config = dict(
    arch='vit',
    model='image classifier',
    dataset='numbers of one to four digits printed on busy colour backdrops',
    train_examples=147500,
    image_size=24,
    crop_scale_min=0.8,
    horizontal_flip=False,
    translate=0.06,
    targets=['length', 'first digit', 'last digit', 'ink'],
    num_classes=[4, 10, 10, 12],
    norm='layernorm',
    norm_position='pre',
    hidden_act='gelu',
    mlp_ratio=3,
    head_dim=32,
    fused_qkv=True,
    bias='all',
    qk_norm=False,
    layer_scale_init=0.01,
    parallel_block=False,
    inner_norm=False,
    patch_size=[2, 2],
    layers=8,
    width=192,
    positions='learned',
    pooling='mean',
    register_tokens=4,
    label_smoothing=0.2,
    loss='cross_entropy',
    head_dropout=0.2,
    init='lecun_normal',
    residual_init='zero_last',
    optimizer='nadamw',
    learning_rate=0.0024,
    beta1=0.95,
    beta2=0.98,
    eps=1e-08,
    max_grad_norm=3.0,
    max_steps=16100,
    batch_size=128,
    epochs=14.0,
    lr_schedule='poly',
    final_lr_fraction=0.05,
    warmup_steps=3220,
    weight_decay=0.1,
)
Rows from block 3 of a small image classifier, named by matrix and row number. Rows with one number belong to one neuron. Each number is 500 + 50 x the weight over its row's rms, rounded and kept within 0 to 999. All counts start at 0. Numbers have three digits each.
Before each neuron's rows are labels from the 100 images, of 14976, where the neuron reaches its highest value: "patch colour" is the nearest of a few named colours to the mean colour under the peak. Only what is clearly more common there than usual is listed. The data: numbers of one to four digits printed on busy colour backdrops. In brackets: how many of the 100, against the usual share in percent.
# fc1: MLP up (model.blocks.3.mlp.fc1.weight, 576x192), inputs 64-127
# fc2: MLP down (model.blocks.3.mlp.fc2.weight, 192x576, transposed), outputs 64-127

patch colour: black (55 vs 15.2)
fc1.427:594353506467485455486515439522510491544401506497417482608466597393519418511550502524495532566518515573536551446459536540510542491435502478497606525520472521544445520478532583484431491535532427
fc2.427:553445525520470463406507469592493543505428575528388405523529552407465404435517464523488468520599499555578484391522573538473509510545495491486561547551477564502414475493488484456454456588575440

patch colour: black (47 vs 15.2)
fc1.471:494537501497562459525502506501593487401440477548421413535456486497530457470544550537516474532576488562417575573532487507523649280470583507504514524555514446526556546491522473549428488500521578
fc2.471:573551400549565582597568495497508440558458391489577548489481510582457514584487492463522483493448498498543605487552394503508454533469546416478516457456565505482657576484508486528565591518385483

patch colour: grey (75 vs 25.7)
fc1.72:485429420478484608512519559518499549489534469556466506466462549591454461532429531526558450446548497501450572386554459483432554496460490521472553509466583471551430513501518531427464505519550548
fc2.72:454502542455492640497450450442530474507473456480515524541512456493500570476535463510529460525502531419565520541483392437541535486478515457477517490492485539523529446504475499502511579505573457

patch colour: red (56 vs 0.2)
fc1.505:510541451483513520350451440468495499493477466515446521498436459423509503352477519589461556598560442574571501365515537463528630541490520445545558545532491523598559521473500499493480505549563531
fc2.505:497415492573492535558460573650486498514473494535463532486479640499519523721521500500518505442370520521445502531461504534516446439394538533454477579541621496499483519578499475486510502568454550

patch colour: green (97 vs 2.3)
fc1.340:470412481486392546504400540499522554469502454577465568476462490591482628453436465472514486423556503494546597519440521563504554594485539498487530585476626436495501556514525555532533565599419520
fc2.340:482568519509690478519654463487504484460501487422506448513504466406504370456523517489506463570494504548514424516611440408457540430558508452471514375529425494490516495511494480480435470442631489

patch colour: black (64 vs 15.2)
fc1.39:460412439490401516475526496576516490442467542481461452452459508549472535512477525530513489452634543517558547448435553517456663447448478482480572512513520505548374624506522509493474564595508552
fc2.39:538529462590463544475558494446557504483643419484571495463557416519534462438497486486567508496582499568559480419460441596474573526535438478488501505497576461497572496487513505474553486439479532

patch colour: purple (83 vs 0.9)
fc1.319:561591585479537543558529470457532465500510497572592460591496519479514425496475554415494626502507477453521534422531492475432514446479447442602471509460562483486440441511532440386412505544600441
fc2.319:413499463475444550404521565527524475582436471502497522458462502525506582459502409506509466537575542552495527519415528479454489536495530458569516522448444390477589476545513513535544526504496653

patch colour: white (36 vs 10.4)
fc1.513:537528530447457495505487474496550448492458527473528592455504491431547464466507420555486521457600494480464453445461601476501472553502516528462502552556524522533489412527486545538470536500587617
fc2.513:539549450524567493507499485509480474460505434507586596489573552497471640548530495403568504557400510503487544506546433495483487532483499467498482508440452406479580550526469524520553549476444524

patch colour: yellow (36 vs 0.2)
fc1.77:414506541446500467455563454449484507468458585495443464502568516464496464471555485516469528482489485591454608571420459398565513513508513465488463466495501481487464503474440461561515574455507580
fc2.77:545443505522545553519568558471505536553549465491498597572518539524504580468431430496481504502526494470430444463567575559532527535519488436515493451427404455499598546514508520487448531439530534

patch colour: red (59 vs 0.2)
fc1.51:464602502530641533480560480462458490544504481479485373501501538523438449523468642547432511543476568511425507544506422487525486395510474441556519458505413515543473561533484512528512400480520546
fc2.51:496476520508440451482505517499474502496519445535595632506465424544520523424508433461486490475572527477510549469493589500470611544512540551487450558505533448446564515492455537477477565566456445

patch colour: purple (38 vs 0.9)
fc1.285:463448379604508508498538529567435518495502522563469475537521504541450448452604577534543440462597603470506512473431500474526533460480447529441520498479478507509466516489481493554509439502487524
fc2.285:455559568468486419457483471422507510462481458517597506441532411461483422431464561474517500511575526440506496485516453423460581552527497567508493510662508554480450521509516494479445504504511456

patch colour: blue (82 vs 0.4)
fc1.69:602456524494524578541517530581502492554482496573556523542477523530541472481530492430466490511453535398501492462542493611452513482468444499583510557527517526512516485492517482437428485518553419
fc2.69:413503477442523524473485500499528493540464560475435444651539514477524576496532418441431496559459453588470534492485509483499516492519503432449503471467471467508496430484490555515556534455477655

patch colour: brown (58 vs 25.3); black (35 vs 15.2)
fc1.382:587430538471544525541494546479596493445482495488461470479496589535499429575439596478547548542539486521575530476491462464487619408451450467502504506473617539464399540519547501455379528496503468
fc2.382:570409449428441511607468491543517477527487562500532460486528565568564454558478449449437437447417542578489484561438478539415531453480536506546461510503474553517512493515454427514555551510508505

patch colour: grey (62 vs 25.7)
fc1.478:532513506456540504441527410533529494504469429397486525463452507485457512496530406461501568558551522529579412524492399560541570499475476410484542507575482376502668517484455488428497464568563531
fc2.478:473525557506416483464534600518520573504554608549517502471491540492500431494505495455432583442480583463496505477404540484516496458399490597445495501430553501447328467456497471455405384512557511

patch colour: pink (43 vs 18.7)
fc1.252:495595499506565526501516457607460509420409599626550395481493556521449529496494486510432608473605558453575459516384557504581465521415518534573545555461536447566449521508481444480381509531482570
fc2.252:457500441516505527499540399444528540481557401489577521438535501482438392560447519486453535559565396564503566502493549510495534416456455500464497515482559497603474449512581512557570500518554483

patch colour: brown (67 vs 25.3)
fc1.535:590482463539520511492548498522456537574506441449459507493455554497535455440475511587491587556468549492558486406539555560372539488418405481491515501584488560535464545554526511465545489578577390
fc2.535:559494432581628532437464441479406416463455521527554462499534431511455477532514465542540471510505503478523515524466505530437456540503534487485538455364494511539508541581533441409553456513538597

patch colour: pink (43 vs 18.7)
fc1.379:472570461470519494442529394450478500423495562503599611534491567458523472483570530545459490540483502537484522468514563516462483566410424470541534534486563429531450537463497494512559546542539469
fc2.379:466494413499584522620595492455481497492566417470546438507499474605412488432515464534523530502529507489473506492601392497464570418540494538442574515394465548531590518455459484481529495488376413

patch colour: red (26 vs 0.2)
fc1.5:552474490565459480506509426455414496587465494516497428488479512493477526510436515539436447614562554464399540512485459583442536468538485428584564577520415482559460539511552471541542473508478532
fc2.5:607385521469482521517479617618479509465478488488468530481481556539482464531536506469494454392505503447525480497495521486474464514402564471484482469543607572536515489572476506491446508488545514

patch colour: white (67 vs 10.4)
fc1.143:506626518418552504502572458496491476480471505515555368450491495487512446533545530463505469448601563457552465492449626505505480553476518508468476523465511594460444532537493490510450583583545615
fc2.143:477548459479541472553497500557515550482557537495535531643582519508525529457492428460499482547524463508482442539536560540446467491512461530508470506470458513482465485550567536428472425437466518

patch colour: black (92 vs 15.2)
fc1.567:533521520470500452502536496524534529477496563510491393455491535518488425501464523538519475476570469524497467502442531502460590352465535504522509513509502581518461523501527512528490499487564618
fc2.567:503512426577546522509561491423494466525483400475580582465490487507501532429569444522505499624509486595491579435613460488476561537560489433494491509446510400509612459467482457502506534520398463

patch colour: grey (65 vs 25.7)
fc1.251:523578576492532446567508437489440472379497545498605404482565466481517502501529549483447518459610556462534492500449564475504453567472509468571474521494494572488491514494455389521473514519571487
fc2.251:458384505416459512490542540550462531481484590522368444569486547504488460524476443490476509544492491605539419535447477496491510519522489544502477391446453431493422509497516487475457478516492538

patch colour: cyan (34 vs 0.5)
fc1.415:489560516419519543556475466609598549403503542596495581457439573485522519521605404513530546524412491476462507496508495588525455525433512487509594556542647451533449509465545539468485540569591457
fc2.415:541421497467380455490564501430524517548537566551459416567496460492451497454523495478522484566485503559459470428530532518420605458550511524514462538532417534476432541512547466549449410514464439

patch colour: green (41 vs 2.3); cyan (28 vs 0.5)
fc1.405:470440511382471535558463540611534529532469422575460594480496519538524545555476419446519495456472476478524597496477549567508451605452488502458560522543572501535450461486512501458533575587479466
fc2.405:532509479551438535513542446419515442619569553526513359541524469525505564468486499487474457585508559511473512474488455488474559399510495421516520618476452473446466450499540440447563422464412523

patch colour: green (76 vs 2.3)
fc1.442:514451571443439530500463489510492529468395477558467514488482500532566506489531483494535357521547522436534537538472497561553511501487557536472492562473527561557462521480392571613484513472463473
fc2.442:551517474562573529468582535451490462538546516438495518595516536475492533456490391483482468503523469550386484457474591448492501424522529443508492416359416411499583489468461526484417490486576538

patch colour: black (58 vs 15.2)
fc1.280:465485409549500487489532545605499551482563497568409498558458524506476618483471532525479480513465485547477498597492542547558509413438524525485520522473509497495545593518541454605545395563460459
fc2.280:554453462441480499544510470467480387516518449506482469622517529445497462468548537472481512547470498562430529461531546512549479479452513416457526501552514493428533539489552533435454454544483447

patch colour: grey (87 vs 25.7)
fc1.532:557529495428619507546500450453479466412414538464511466540475542474579508524497566553513526501561479506487420523519490482509512451444520513581651580453531465507564561419534477481544539482530468
fc2.532:542571480476490512537425432520508409491492632519467459485504498554518542593410527538563540432474494532445475539442429575522346469420559521523506442579569555584514559489462462499512559501519476

patch colour: grey (92 vs 25.7)
fc1.569:483506532434528494469525425464516407505527542465520489510488544466589511509480472489492455610499501520519582497461432514464508456508575563478570514389535509527477444422575471494510536460518501
fc2.569:531515433544475395467529458581465490459476539494442488482525461458466508490474537492501486547500517524538429520485645485485534514529534455481493583505457317504488540491474488470560458565536539

patch colour: purple (29 vs 0.9)
fc1.18:578530478487423436430509450569580461512468476503439549491459629455514478500472448545408517535528490565502449509425535442507472524413472486569612603555507444528512423519532484513497439508524625
fc2.18:529487499507562537495540511539537510432530465463453609448483410465526542395475576463471483357540454520497502542511567508443469495503472606513459433460543554500565479515509513516487540491588491

patch colour: green (78 vs 2.3)
fc1.499:429479484466426464476442537488522573453458486558481564459487519566540547484504478529519376485564501534587551549428528560497542534445566578460519585493647531512441581505487559592529547516440568
fc2.499:529495484473524475485567473410520469490525513468526447640416504523498440413513420478416457507596519504470545503568533471438542414552517460480476492432389420444549496443436576564425542521545495

patch colour: blue (62 vs 0.4)
fc1.391:495517486543533540577489463508529522506537457538469471500514523503485505500414559537441518477544558457484518413522505561477538410504488528476538531508485483561534545545509396585533462483428465
fc2.391:535501510387510447514537466416543429470447436390526531470517443478494517446486523534481482478504479523452495465513468546479537577460509437473500489619479479511501511513556452430446540496538467

patch colour: black (44 vs 15.2)
fc1.47:495448462532502507537547505562490550460521564546489415533521513529502463473569519533497506434611546471560478501447548469505593397495455520470507511475470587513520514545473437577543459527496518
fc2.47:427505483534543450545549465483508490511416409460547517408506451462487415403528506499497529619530481569539525503550412453529574574537494474511500523581546438481497488475476469476501554480464524

patch colour: orange (33 vs 0.3)
fc1.417:474531482523487400419486574503484480463368432542407455532449499486496454515528576483488400556497514471490488578502440543428517419497510494560495567529485486518459536518504553465450455490543590
fc2.417:467500565474472452578541489544488535490514421517580482477502434519465432455470596463478539427575504419585454455543463527503541539508560544551493499653492587515454485488480494472494536558548387

patch colour: black (63 vs 15.2)
fc1.445:576387542449403465496484539475511519587550480505432557549468558515523491454454474495530516564371419558422531440558536553497626416479484491545491483488496455543474515454578608479505464503452430
fc2.445:408534518445539452485537478518493553393474601534539401445496417503500422568514585468485474449583521456561402582441483450501420563528509621484457457543439601510314461502504528524477499492574541

patch colour: purple (34 vs 0.9)
fc1.375:515497497499492460515489445528614505494485424460529446580493538434567552485604489511472527500478515476556494459418471465496536428469588593474559532422464551543514492526519376512530457448473396
fc2.375:561550485509492433505472468451413506497541453411485461511538518472546540479452481538494482522462484468444504364560534505464494554534428409490505468642491432494530458536466439507486532510484488

patch colour: brown (60 vs 25.3)
fc1.371:495564505449395521466428493558593498512417411477444550483492506510575494497521438553446448497569453529607520441431541546460510536484584653414493510549532521535477444455518515518454538485515595
fc2.371:469512471490620455436493481520502460415580546527548532423483425571560460432453448520512486502461537464513559451464499458477562538513559568499468448487465440511536499555472505503533526572464429

patch colour: pink (45 vs 18.7)
fc1.353:463524534471531589540482346424427487514575516428557585397465525467550569481418478527426542443501528456517535465451565524519502591461482500526560506389497445535499482498555457566525588553489453
fc2.353:545544477472504435500537538569489526403358432458470453491455520524483428540489593568433506550512490566494518500483503461504477451483539454512542545636536474544477503465488484493493504505405561

patch colour: red (26 vs 0.2)
fc1.403:553590497414553554394489527506388524424453421517480530482533553480447483501429459526462501511527499421545517404535532432523536541453419454556525543485476496529552490427499452480433482467552499
fc2.403:414364552517478512467466472570449466592456478433491548474507454406528563483479529415488441516514475511566502526426435546489551568556589518471587586533566484508477499501486556543556509517493581

patch colour: blue (47 vs 0.4)
fc1.178:540486540417538589600483507466481474511515455554568463520435513516554561492427504448510477497583477486599510406507566594430520440508506550509540555448506523568536463528559540480544505570454473
fc2.178:383563515504509465457595553559477520547484402429484527462496476440531451466527488492478495547508494528397431512558472500545481518479475393509565445595491495519511466512477506493428498390587552

patch colour: black (47 vs 15.2)
fc1.479:512634517419530482534501458495593467401443533446495423544449506461539529513516512458477513555549448562546550534494487532541542326495554536487501526492562506496532546442517577496467509520520470
fc2.479:536517399561539518543535493476532476566464407481556534449445482555515578489531458447554549526432462547471546472602371472527477548415516439449465469450496466517577536414473440540545565485436505

patch colour: grey (57 vs 25.7)
fc1.122:521451469533448455513554430595447479569444472425460446446479524472499467488516468538440530612490508570508461483530471482469491533492549397501509529557466544487547468497549482499522516523498463
fc2.122:531403485492521525450411547534545522461575522516527563449462489500454476508596515508494551348550503430464529479491598524436506483408460577463432485498554555518424453420488476458496534466526467

patch colour: pink (42 vs 18.7); white (31 vs 10.4)
fc1.435:489543477536521512530561522556478507451496521510557448473537452538466473525542584511560497410692565417523450456475574476516407568476471451472449478553520547498494498513434496535462492536561590
fc2.435:510506546486425502435393461479491515509504590487503514533497573463519497466489409489467490593400482566553573497406500494528524436561506601524432486427522505479461499521508506509542457502446460

patch colour: black (60 vs 15.2)
fc1.515:526503518462491510510567477541472561421437503435460452529439568449594457519475532519489519606497456569518412518475452514508556389447522467608534509446494543575439552452553492512521427453475504
fc2.515:572462515499556497451515517464457436484416464505551570510488422411492510457440513505408428477498488504500494407570568492518553560503530405408571474445417383506607496468568450459598469518506432

patch colour: grey (76 vs 25.7)
fc1.331:536516531412495502469464432497459504419420555534487489583467590479497451556537483477527485551523471542500422519460520481492461534445462497543602628444535415509527458462573485489409509486536570
fc2.331:444532527479446452510499519563496385478556474481426577481521515498508569563495438436450518465437507511505566513465485500534377495362440494470425444533523492415509479490436467476488552439573531

patch colour: black (75 vs 15.2)
fc1.575:527505493522467531454538532532522547522435531547442454553458545462532584467521514502512499566504458524499468611459469530606589353457523506544505563456502509514504635507519492569475407498505510
fc2.575:564452425495497536527518484465447444501520446511491482590476530483498510506526515532535511522459427567473565424547499550509497506497506435512513515521470475413587464408560504477505425550379450

patch colour: cyan (34 vs 0.5)
fc1.432:467516498459559495486546432553500490478471485499515543443433647426509494558521418462497549504500513530536544529467517478566473560385502530532594554466568336487546476513463500448552521557459513
fc2.432:573464535525406485515440521447525445608511603465497455582509403405471456405585466496544511550473540466547475461433538509478582471586507502518386526534390502514429532521483488551478463587515428

patch colour: black (46 vs 15.2)
fc1.163:563528516432582549510484486458549563390404507479546462497493461513504514398473626507499548454556518514451552452548532482529702388441545548464531545505550520458499541475517539491408535514538580
fc2.163:533539481491585519487532494506532396581453502532605450449545519526549454625533470423434463571515434504503555495545435448555467499441534453558495499475536466536626428489417482535561526428445523

patch colour: white (26 vs 10.4)
fc1.166:362506480486593481484534425586420491446453503464543559423471559497533435484489460529472505525527494513561506465484519489543547553386454469541578554507555491519478473506472474512532593530532489
fc2.166:473538523419397491412536402429503490467519559462501516598519494498582437508515432451522486552488509541490541347414501471487558511502463429516557568509492458451413475525493531472451498545560466

patch colour: brown (75 vs 25.3)
fc1.475:590401477435494498594540529569439559561429472516418433482527545575488463514493568604445526495490507493489487511519538533429525498458478505549536598516488516538453509474539526484499448544492478
fc2.475:483551501509376470514407504578555441534554522496507457430489540550562505536494445539473427450504529495514417446429502501473382489422521463403480432568549528579471471543492452430537590430615469